config.toml
encoder_arch = "preact_resnet"
model = "contrastive image-text model"
dataset = "single toy objects rendered from many sides on busy backdrops"
train_examples = 101725
image_size = 64
crop_scale_min = 0.8
horizontal_flip = true
translate = 0.06
tokenizer = "char"
vocab_size = 27
loss = "softmax"
embed_dim = 256
encoder_norm = "batchnorm"
encoder_activation = "celu"
encoder_depths = [4, 7, 4]
encoder_kernel_size = 3
encoder_stem = "deep"
encoder_avg_pool_shortcut = true
encoder_widths = [48, 96, 192]
text_encoder_causal = true
text_encoder_width = 320
text_encoder_layers = 8
text_encoder_norm = "layernorm_no_bias"
text_encoder_norm_position = "pre"
text_encoder_activation = "gelu"
text_encoder_mlp_ratio = 4
text_encoder_head_dim = 16
text_encoder_fused_qkv = false
text_encoder_bias = "none"
text_encoder_qk_norm = false
text_encoder_parallel_block = false
text_encoder_inner_norm = false
text_encoder_drop_path = 0.1
text_encoder_positions = "rope"
init = "trunc_normal_002"
residual_init = "zero_last"
optimizer = "adamw"
learning_rate = 0.00071
beta1 = 0.95
beta2 = 0.999
eps = 1e-08
max_grad_norm = 3.0
max_steps = 5900
batch_size = 128
epochs = 7.4
lr_schedule = "step"
warmup_steps = 290
weight_decay = 0.1
Rows from block 2 of the image encoder of a small contrastive image-text model, named by matrix and row number. Rows with one number belong to one channel. Each number is 128 + 32 x the weight over its row's rms, rounded and kept within 0 to 255. All counts start at 0. Numbers have three digits each. After the name is the row's rms in percent of the matrix's.
Before each channel's rows are labels from the 100 images, of 14976, where the channel reaches its highest value: "peak on" is the class under the peak. Only what is clearly more common there than usual is listed. The data: single toy objects rendered from many sides on busy backdrops.
# convs0: first 3x3 conv (encoder.blocks.2.convs.0.weight, 48x48x3x3, each kernel summed), inputs 0-47
# convs1: second 3x3 conv (encoder.blocks.2.convs.1.weight, 48x48x3x3, transposed, each kernel summed), outputs 0-47

peak on: brown part
convs0.1 116:117111148085077094132123096113126095119119149138072148145134052092028091122154111088103091123071104149118078146149105103083140142159117136122103
convs1.1 117:167142083127117144125132161041113056108087096103148161127108164167125139136134111058109116120171117128128170136055105124196142110124122099104135

peak on: part in the main colour
convs0.13 084:084107071123103105122151149115135108041178109153136087115125138135099136069195160093080121112151092113078045118140105125110126129135136104152125
convs1.13 082:113140192171092166107121136088120112079118124086133052131161186106151163096076087120162141178146068128108120104090134093105130137141166089132125

peak on: part in the second colour; white part
convs0.9 133:134126175117095136149130144138164068073133166125114117143130158114151128062121142140102134069114101129014121112130133060069125126144147110099125
convs1.9 135:146151088151154165124162169128118188055169118148141125173139134153149207065102117153160113195147125124086153124133111076143147118117147151169125

peak on: dark part
convs0.45 059:151152148152144105110061076108117083114077110120174081107099151086095119094124119102163089103155150098091104095108148099122131073156120061084087
convs1.45 075:120117094103086094092189172125137085129135138133071103180048123114156159108074094168094102157155089123132178136124118126134114183175131125158133

peak on: part in the second colour
convs0.34 075:112117138124108112069120084114117107147150087055174055089148091130073087127158101112108154134113066169134090145139097147134072105136146170126101
convs1.34 083:144145105114180111130094123135095111110100121145105188096056135118181110136145115133110136067135255139149148122093120129120110120110135169137103

peak on: part in the second colour
convs0.12 094:135129102140072127160098141168183187125146152140135119112121155104153174121117165098103116110124080186117152143174113057049133121156160105120074
convs1.12 093:168180114142151178101126169124128170125147152111186101142138116169137162175133121087120120158130093082124170154099121016176135135149148097132142

peak on: part in the second colour
convs0.35 097:113139146124119113174115126127158108043114139150133135139140176136151120066137175129102139058130127089027104106100087100127135122135137081074127
convs1.35 106:140181126148156150111201124117115108073180117121164118185163148159117178037082142127145144194147094127082126120133132117118145129131149170143140

peak on: part in the main colour
convs0.44 052:173112137191109157105117142065098091148166094104114180096137082131107119111143112142081216149083068125134108177135077128150143110136135137112116
convs1.44 187:085105127090132039124142069130095135128099108124146102033054128112145104122156123112148114057134150153126134117120148091104130127099087166140141

peak on: part in the second colour
convs0.28 070:127143102137125160084151132105012122129120109110123143134128083136098090126123077054129156136139137082122134100147103166095083106107133160136055
convs1.28 062:113123156185144115099135138141123093157116122133138116061040180111160136138125155117155147121154212188153078135081158107123159140138143096116169